Weights of a small image VAE.
Model: encoder width 160, decoder activation gelu.
Training: soap at rate 0.0022, 6700 steps, batches of 64.
Rows from block 5 of the encoder of a small image VAE, named by matrix and row number. Rows with one number belong to one neuron. Each number is 500 + 50 x the weight over its row's rms, rounded and kept within 0 to 999. All counts start at 0. Numbers have three digits each.
After each neuron's rows are labels from the 100 images, of 14976, where the neuron reaches its highest value: "lies over" is the class under the peak. Only what is clearly more common there than usual is listed. The data: simulated stained blood smears.
# fc1: MLP up (encoder.blocks.5.mlp.fc1.weight, 960x160), inputs 0-79
# fc2: MLP down (encoder.blocks.5.mlp.fc2.weight, 160x960, transposed), outputs 0-79

fc1.164:565374533504409420557532430485479506520590555471379553553462472528503394473475426470468485526474508559452468498428540628503504448532454510567423503540507431337506500468463437437502400539561527526467521461480525470518474440551536441520440488
fc2.164:492463484507409523416462516516441419526584477434456428510495484579443566502383480444445458471532502467512578502471448540540524524521484385522452534587500501491519561531529586554540591564599409403533467511476423531504489525463496422425538447
lies over: small cell

fc1.281:487512449597457484478509496470452549518476557514611485513514477567489458464421530541483579462526500542545477585568456492572573492424486508508660475453407549513549553523457533574511484480598479399473469501512497449473580501436544482573417475
fc2.281:518415499554521450601547515502490547445505495478543554512521414442528433547545464549511472440558534507544554547516527521420436389472518469512585482469473590431570515554502464507469451549598551505486500492468454407498527531501468388503538550
lies over: small cell

fc1.253:597484529565382471518494425565515437525566457469571441522445525562446462473466566498483608509453516555502468534458496605449467397475447478552468508502497519394533535485499469485499600401625533483528489513525554423502554382483542552499564513
fc2.253:530448494491474491384463616509507448497444444479506432495589456529373582464427538485421486532519584445463532546500477498537536471478482395508504550549555491465443568460469509549563509540612485525416472500475456502458541510455484450447483411
lies over: small cell

fc1.61:501432466491491534494477565512442521517588361483582538478527537538451518432530527430424357440480527484485464507516530583523500509519485476562508552603498570525548520514550427452501552478599411564512597488496459432576480575534614546563455514
fc2.61:502477532576525514493402557489541541530422528587510500409616515461518559416502491512422505488583429521444414465527426529524446530548522431512518534490534569522489520466510511611524508487521437451466421535577446512545506498504504482417459470
lies over: large cell

fc1.180:569533473549527517546464455421536360442425475486507495472616484508484546490543500446615577532473443526475533621506562545554445547591467484444555537464410491577561469532496630535521445357421556460560501536489494580521510533475478518544518568
fc2.180:538501480558440544492579471497469548558524537423492362548531476510475494506556576439479490570483496470495461524457505412504520455442494449504528526453537450494574557486517454614458600467451503464535468489522496559561450512489563507406544506
lies over: nucleus

fc1.394:449502531542486497530528477386380462529479529506460581519491487534534429409476482448563440546454501515507439477498528511468527431432481563570535533523527629497450594461553523482532479519449657453446544527504459534496439511576565546584450539
fc2.394:475522490592464475490516506508402515579561516594515516552483494533479449470575446549448486520535536486446491524500422504574515553484564383468563450495517521514484586500454536618537424523558438418428460503493458469426455574423539529467477432
lies over: nucleus; large cell

fc1.740:542483498566538588495569489459521519483442449443460507424553558572574501477453654538582409458591513491540404409495583505432442456586439509459548404548540452434512586527566416479599540419535447464471465510574485499500468502516472526587490505
fc2.740:590537515589514442536435591449520544544453471524512457529605548448504470467469583516496497483501544532508330451519479573525443469549475508479439533508444499510472499581480488556426453548466396525554461406475524482521497508502502548517543495
lies over: large cell

fc1.603:409493460447527447490540459492463605489524395558488520493455507428487413442460565495459482507576467465523435499441508498566483519339410399541445591537589470598470515528515517479443513498499486422474564482486562492533431478477551465502435489
fc2.603:392507524492508524566500528431546535435561492452434600443495544473488549456569482478516533455440477451524526460552501512458460524567307394488565440496576504503532528556524419464501468558491507589493448397574529527566519448425450489521520514
lies over: large cell

fc1.228:537511488530488473513455552527506425476492500514484590482486475436550505488501561442594609490526488515501488490518493520565512505453453508483588520540421465381612461443563486464556463352510350428481537520493447519548543545423509495538516544
fc2.228:500497451557474480515539513527478643531467511494497457547533503542414508528552446541465537532511504432557470532488411320500472580549474464507556543461544456536529495518486472479523586435512508531495541391480524544602539540518507486548584535
lies over: nucleus; large cell

fc1.195:485531486471442558497492418448476453474538515472566482468476607423521526477501520396482550420520418552432518505429513426510535489566504516474516576445470451374501523537450523633586480506412460421513466480488478405433528512482511473480543518
fc2.195:514456455515457453528527522497487435493400449463478497394440527468552590534508532470522508542481474452460593570614481516502555494474520449506449412438506489558485419469465550551576489452570508532492504500445552436491560419495647543495495496
lies over: small cell

fc1.336:480500474509371505526592500386479494503430565486508473476436544526516508501428471435603567506492554560586452582560495509526505452445559529498597481532473530386579418464534477452445419595571476538538505478587532511432463417470398489512502478
fc2.336:492524434511401422583503511526517538490529553535419487562474498454442566511516514551494444465399550521504615526461405552445445446510520417504479442482476559553513477492489528487481471401511475522563545483586526459604506505475410412556346517
lies over: small cell

fc1.144:433537521515485485559525578490468504500509486510528333546611472507476480474538532455622546490451471472552606434538521465606462436451517406508562597492572495481527407500477474584465519469491504503511431530521531436501481496520537543445514441
fc2.144:584523504452562484522484553437505475349506405484446519512600497552432504543443486418430372482473472479411536559488496517452428481485476469532440522460587401458439539507534447433526512515438468483359435486541487510425463485424540597425541469
lies over: large cell

fc1.46:400433506466470533489495499568461531527537417589479443492459488356587502492542501538504673490422534429560545524477522487543456459462508474475445481456521512621471509461520441494457504461593568421512520484566399412563493487446506462510399405
fc2.46:510528466383456489450499518458465521431538456477493403419462478429482591515510447465541388529459469497554544494553512540456446538505533462480594447430621465459430505438511479485529474527496488576506579482381514561570515397468541545575538484
lies over: large cell

fc1.271:421377479502554363462384470490536642511568541515493471508466568487445508481533564482476379500410529560556555489526471425577464489437446489526515615534440525497445482502521551482580534509598437451485458513490543421550518503537518482584435479
fc2.271:507596505423522433564494369520536459479548449494548654490576484573460501525581472488518555485449570459495444542497478577442476464526488508446556416491499484563638375473567511529469418478463491498441520469555528501473576530475480452512497558
lies over: large cell

fc1.419:477521489531521466508450452519502339497445484570554493489535522492450508509512555475562544500445508475496557587532570513548445508561572587504477484451444436614599516518397546454442472298593463476523580509446400413502551522468603483531502464
fc2.419:478555442585470519501595361496495543532516553449519487471475459442449484487570505470503527501531500424521456521587506423577477512476516513464613506494615533502471562538567531572556552509479498533508477460550565542554537564496529472564551492
lies over: nucleus; large cell

fc1.723:522594473486502406473451509440498495432500554504402451524616523421469446531501489537576645485442486505479567634533511579525501494535507494511615454514526543421474506513513601557505451538528530466467528533616444561548497500481495473594509490
fc2.723:537462477526495565581555463495557521456475494405536486517472496495455499552538614531512399406489469407444518470458389511474471551519525540497536512420566466570521476530441452464538502631499459536597478465410510504400437441478517452477538562
lies over: small cell

fc1.563:491445553544536468476513444655542584535449420464539514413410532505495485522493521494475452515538508478438486473541577385428553462353524457482550533480513443498504503486557465442394541378583550458491523454476581454591489504487523474414460486
fc2.563:571511629460528521415446517525496553476453544535549413543568514498461506503535387521419496550585540560440331467514657480617469516512493488463503512468458486482465597423492482558446480470471493569508492425551478507556497500489477605542469481
lies over: large cell

fc1.547:456531523493560554538439499563550495446519466584506556514517585499536534436482473538562484468525518486533578447517488468551562516476518575548539539468556530626370470482493511349481458500572538560438498561467498459527518452571492523461417578
fc2.547:537521561508476428538484341497536505491530461542449471557525561567537451435483516565425587520514549495415520532477478573493515532475413524504456435502467494533467445403538466418481421562472440565431547486529453500485546424442412417521500483
lies over: small cell

fc1.191:485559437485520575543426475550481564532457496453412446513545460489394476496452471482511428482601570507501527473575380517507534448446444551448439516560532599549499520557447461546482480497430524530515498474480449501577434436539487570488474537
fc2.191:508503452549499515550499425582488493558539606542512528534427457556384457486459443482458474618521512496457576514584510583546580571536544492527447500564471493420617557466489525447419452442449592519502541549478504497538523545503473441467570609
lies over: small cell

fc1.643:492502464536520500563493396491475456466514469445522459475446527499493515522444578387560504488506505520529456574548485531590512491410461500472548517536481535461543465510449482435467522363517432549500472546530449479549474597508512491639526466
fc2.643:494491513541501554551500481466561616527541437562582522530492551507468512455424578487512445566423482474543502454452544521581541526511474464482518527434502399488600519465471544563466516503528436548496471514557480466512437444472507495479554578
lies over: nucleus; large cell

fc1.40:452546474468487464445316478545515443499530489528545466551477420520509525549558468529484539567474477474567532578480589527536539575584538534513474525520548489526432546520508493384515560446369479483480586497408451413403431522547576572482508577
fc2.40:568441521568448503467590506484482486553436507526562512543467549445509513535603435498517480544550552531587594467448564487475507516478542563463573562496452583491430522506546603426532496566514437554516485453575458567471520493497488503448573487
lies over: small cell

fc1.417:519542471519467652539350515416473472405530487439547577560542471473494459440549415440508509515513483548499550568442482562560501429391558498473549513507465502490529556544491448533464554424471592394582505515450518526478513438509527482537504463
fc2.417:611501445566456527419569448425521438460499525408493414554584498562550512505526549541516582526513611409529469559580509410500523548530449450525574477497458510529558509519464523485576486507505506455449510477581482547595501521405455414496518361
lies over: small cell

fc1.468:543438500505545518468439490450542567448587641519451423550500521504415446506483456495459535431564521454563549441459433482432529530484477510467459534526448500434531492482534496406472430395506503587493460550524446316523529480521524527655457512
fc2.468:482524392486565373469410448498528479524441504416571612464438448556527448531534544461524524410503563492476476485557448451523566453510512518474508506511488474582549507558594543539514442539538485438446502489480566416482603570481462493472551504
lies over: large cell

fc1.509:581587502510521556434491517474426482543512476508511432465523561550491451458544422488514412519442485537471578384468475468345555437424569437551634516499457505631502503510519495508419523463546467538565475523598507524555520485496497517483457486
fc2.509:541516408496544535524434519500499486505422524509508568425509400639465500479441498529421537501555558455448538592542429530475561435467448408462496432518536468484528513438419492469575472485559596444467503468451454437513570479476533564559527482
lies over: small cell

fc1.767:382506512527495307525511506410440523516474511499524518531477532511426561465542514493384503454413547551466489519524481476473465464495578485505647564505484511542472413505464502381540459343523510499513580504415495508553528484530497532539425481
fc2.767:466511507515535419542533402553411538385607495520520561502380527473458450453555532542513462493506497462457501487475344535574545484543525506434517502492519444463418497432476543493504498518444578474443502529423542457407556479447541527545426431
lies over: large cell

fc1.661:521494458581474521541472494523530487548440558454487506481448497566505526445547463507498543626515483515464440456567538534500530584416542457516589522488477544422516531396535433521485478605450494510524460456545424540468589501529561576453546453
fc2.661:501559616554493510472477524586511519491426480497462365487476476579435629549535444508566437471585480535423503605398498451398527472477435525519576430485522361570426545461521476505531546628520489468469470516492479434543485514476417408535428501
lies over: small cell

fc1.151:549534468562515499540562402447476545516393461569549484448512506542515472522494587480678497486524469516451570599502514546548467493589525530512497440517537493508583556564443482384468570455496548460516513530556410452447557516502485599528466486
fc2.151:436509494464468520524488432417524597400491514517504501448501497439444448297545513497491485420547500421551471493540521548531462397447493517468552548523497343542354490492532513563529501438454456508466483505427514432483502430399581491581530550
lies over: large cell

fc1.260:621480502531435600547479503504521533375451456559460426470525582422585442440504428567460493507524475548479486437470466501471427510509475426507500547413525536479615511502516557554506537476468476458468492453588442458547543568464444465401535526
fc2.260:621463388441449509464513494419525522529490519502484461367413502539472469537464505501468431531571473470502444563544317438490634433478549474552466477510543509580502443564459439534541467524540439486525599495443458457553450402502497481513442503
lies over: small cell

fc1.274:522486437564398506550567523525453495414409450546524471594491439488511486485556546430530453565439468566622589474458503509498526585510471429437453478512536422566411491533571516521405478464442494545570551477485528501467475429597616501570576478
fc2.274:458409460525470502399498433529500555446474515454538526435502474490544380465455575490475493554510585512500506470512465497599420542589464413442410492556538435480473441491447641569534572394512556569516450531529502474486530571493530534556477503
lies over: small cell

fc1.52:442472518448492619508547449520459450492627429550455425539414494443487460465523525467543436530592480413539532508501562442532485480348481389516460567486502606502488492471552464456444518560540573541572474396450500532520401489444495473488489496
fc2.52:514470565559458496474459467438600493488472529529520499498500538530521466631459469617437586526482476511492540464483500538488500495475465526428530535424521554472483528436477506540442468400513405546520522431547598579565473473513442543543563540
lies over: large cell

fc1.181:540493497512450529479471564544554461455471378460561548569522462438505538477489475476369579533461536546519494450498518358520419483504446499536517464470556607545530534512467524535473566610454470516519503520409503508495505502457533474475527564
fc2.181:567529432503404551519541529452451495521432480514451478479479460478544553561382475366436511548526571491528518563464513481506595496494533479599470509443619514511492508418563494387436554527515605471379476526478395464476543516494517433580512437
lies over: small cell

fc1.693:454410489554526493520529635484403522453686454525482579467603500524582540494480531477515395487525492512506455448432568471527482469424486474455365524464560401489477510515535477573509456587398551492475553505556520634561458522464625445468505516
fc2.693:553523478517479474488456499448547534486493495478387482493591567528519521419530423473504540573415527491489431361482466610426459442493528535499536497401568438508550515483535399455499623557505450521436467445593491547494505471504443611444462504
lies over: large cell

fc1.350:485465482457505436521534538421466412555407471550481415526421443602503532479498478519410530548499501442541522652515549597509426547495521474484459443487512523509523470521419483488488462363443500553561428532479479404413542441531467442501438451
fc2.350:437544522485569438445504521413457622485461524560492608421394509481536497520451539458455493505522553504511569481463470540567486484416528498462456474495541522449541578578550557523477476477627588406479504485414557523549585514487494507542508491
lies over: large cell

fc1.316:503461393500465411552413533496562491508497518435524472492517557526518512512507593481478547522472395491511521417496480507453583496551458476502514500467434511503554569499479460488500612458588485441525511418520440515521487519526548375513455381
fc2.316:522456488469497472496499521428516464580470432514581592458542488413517471511576510401495544552452542481546482483525422491521592500598465495426571505549488569371461426559518481588479495551569532455502533501468508458537522565462590450520561467
lies over: large cell

fc1.689:434490505460542725495496549490497476572516460399524500568605544608463494434498535471517626477514489413521465468524541504459498476568490487471370486503555467468437493464554495487591507492479540515478527593455452450499592460492601446634461487
fc2.689:534491480431536431548472476364493445548488517541518498566482436602494477497415503469507538525524481531492490545538435450591465445528507498487471499479450531459520613510551445466467520500466647478483428452597500461408565658471495530475610450
lies over: large cell

fc1.194:434493478522564494514391554563496554519440508539465552506502568456584470488467501511434521500510539404504498533508479458448586473568515562529515429499519489480462526518494475472533497332581494419484615505500576434565502509497510389443572512
fc2.194:515527548565470490581563493501538514529485527469479529533469531536472479470544480451497478455500529534474498443499414495487569522582523507473500570494459624576495516572535492566531599587524545425488584471563477435539569529497507556491478472
lies over: large cell

fc1.561:539503491466473404602505481488468500486561573479406473523559537517465449521456545531446438407517586489481470479499639516492519496523498497485537465540535399525516473461439493487410493472411459538518550498493478532450539540589568485503497571
fc2.561:420524451476517549523510336532563467537467455438492467547551525506580507531522481511482454498409479539457470559353467418476568470624452496580523560554473516454523466514496432540478424535499524505478501516512454458496504551464476624520514450
lies over: nucleus; large cell

fc1.292:383490494520515389502427510492509527594556535489455585405410465517523481469483532453493406553555482442518485589512541525550442501315556472474449516476429488574541449502491499449502455342565525492547444561518519560477492529497521476436497524
fc2.292:498434508461496523503512429420554582540520528528477414551487487534383496476539501399488458544436581390487555467547472519527479496452653476493507445433542489460582526542547497510504493475439550486435499483505469555612472539476526517522497454
lies over: nucleus

fc1.428:581482534534511597534464479492513431563368549475452564456514541508475565481443488473485492482563498427427477464592563487524546520403479505466554481454470540583548546510461460465501457255655491534446471482530535576537584538493543548475491515
fc2.428:538526514593526563480479436498515525486481469514447382597565440521457469520531449535501507517509522466503410493515480469611546444482520480468454478426487445570489537535462461603490492433462532552500504407589545550564532490508530592547468465
lies over: nucleus; large cell

fc1.220:517527473489443557533434476499515401453571518551439477505533565494540482465494524418613514425470502488522479535534549476471429469429556482511478505484601490519457480495468500549553672490529454489484507573447478551455484546578513482464506445
fc2.220:502647518552524511539579577611403599473488543475591500410470537541476564515535400512504431354568494534484566492594576434419541573523512491513476479524504471566425402422490572552437528552582500519512486509561497534559506471519406547404508507
lies over: small cell

fc1.630:510558523499579534511423514526433620532440500514381565520604535462520557492476539462471460548458512490358533504560474481528538460442566493476612473454491451553517470540542436422478456560621471430411553544524592500457499494497505541475472493
fc2.630:474429464516493519582500388479540546403519423561496463551498516546376505453513447538434463632457461516455531552521422491497531423489525527453549541438538373524429505538497499504480579534535552487444431516523525521501516419463498539582425417
lies over: large cell

fc1.128:554491477558528582588533415532456423477450520469481485470521494469509470503508472478575550516629498482484405504519532594639507502351476481538471522523400444604561565494505495410436490382512612530549508519462426560468433512476453567541549482
fc2.128:536477434637431477449500482463516595536504551490422401582553484501499495459524426544541513457570546370561390586616541438507459462482527474517535466457470534489400520467500465534504484440454470495485474410491562595480477486518480519551556492
lies over: nucleus

fc1.207:503445524472498537518554504511457456587514496421486486541429569477503432453486509458370532526549554493521486529475578538506570507337448560443507544485581471549458504518518462356589518356558468512495536488584497531491522483478419520459510454
fc2.207:547484477434502451520410394565484572453560553547447472511484529567475409399543398495559529537537568481525533587513409437506521507477459467553474553467455472462458515458462486535494577529521563480445548458462505454533553548490487518530479459
lies over: small cell

fc1.67:432525505562463539489486488460507361585492535521517555425354454429522509474486553394536503531471480507525507473499543516529518479448513466512581553540433539480560506507492546500501460334530608533508484530509555479478504445484555530490491495
fc2.67:566511440611544512494556389488489577473533401512552506633559475500504471593527589528480499492483539371516496540490559551536517474401501488512466485426579547547527541510463464489545461460504543498525460543505501590491508533463567434506549459
lies over: large cell; nucleus

fc1.359:431465536517481476531516537518529391495483561599446363474589570524557488551523504384601514504568559503544587447560539559518355557472481564528433434444547452507516510441444503507552423470584479545567527504489475476466522507471505535555535472
fc2.359:567552441557456385546438549473486487542478399496497457399487446496481542402510515337555448545522540436595401586520437517474502425467519535499517521473576426502514525566511445500513494550520524466506528535408485469602559523483521495543585468
lies over: large cell

fc1.98:444518549458563554543609541511469418518647545528481397470503464447558475527443573453460568550521496449491553491514566502562368540488500437488418471548537489447506425427479485599534456497552537536488513571509481506405475515476464567466498442
fc2.98:608522452442479410521440450493469522418478484533480508440537557579523479413478431490530529580474453485578532499473477476420496449562472554509495571471530401462464477500539441484464439540551522493445550415484510606574479503465509588445514537
lies over: large cell

fc1.54:502402466535503629524516558484507474435573511577493425502520458417543490495490553501438479455593492447476483361443502513514487462423458509491480471551469463495536504445528551641454534515534550495549515482516473412523435525446503521543494527
fc2.54:506534492427558469491452510491555460497489498549551494535484445474581521467522529541554484523529424487457439562571449504480463418479513439533534449427523433577497447497503438461431505453639417551508540459521486493576534537456470639422575568
lies over: large cell

fc1.79:495433478528429525575507477407507411469471500522549498495560488501457438469567442457490618464451501568569536481427451523557474441420524471538436513565471391475612589449494490566554528508480527438536470472456447405424546450522524540545467523
fc2.79:591533474577525556452431534460541465468418442515478493475488478401585607475507603494471415551509511461502423502547577518534532468503487325494552448560545499481473532424522499581535457434557561517538435506441413473462500546480493508466474460
lies over: small cell

fc1.156:478561473496508550445596423507512625482511470554480639495498529470487477546448530479595522498473462474473438563480439485566537479530488501528492500469512533517482528574451532504415556477443559435446599503505445448414482495502599432564444450
fc2.156:458446427503486538477463494446482550479471492427544563479518470405488502437523541463499430516520434444458537492486483484551467525497455474450581494525535447472429501622446521552527447551501480488565403467514432457474478507428496383525501401
lies over: large cell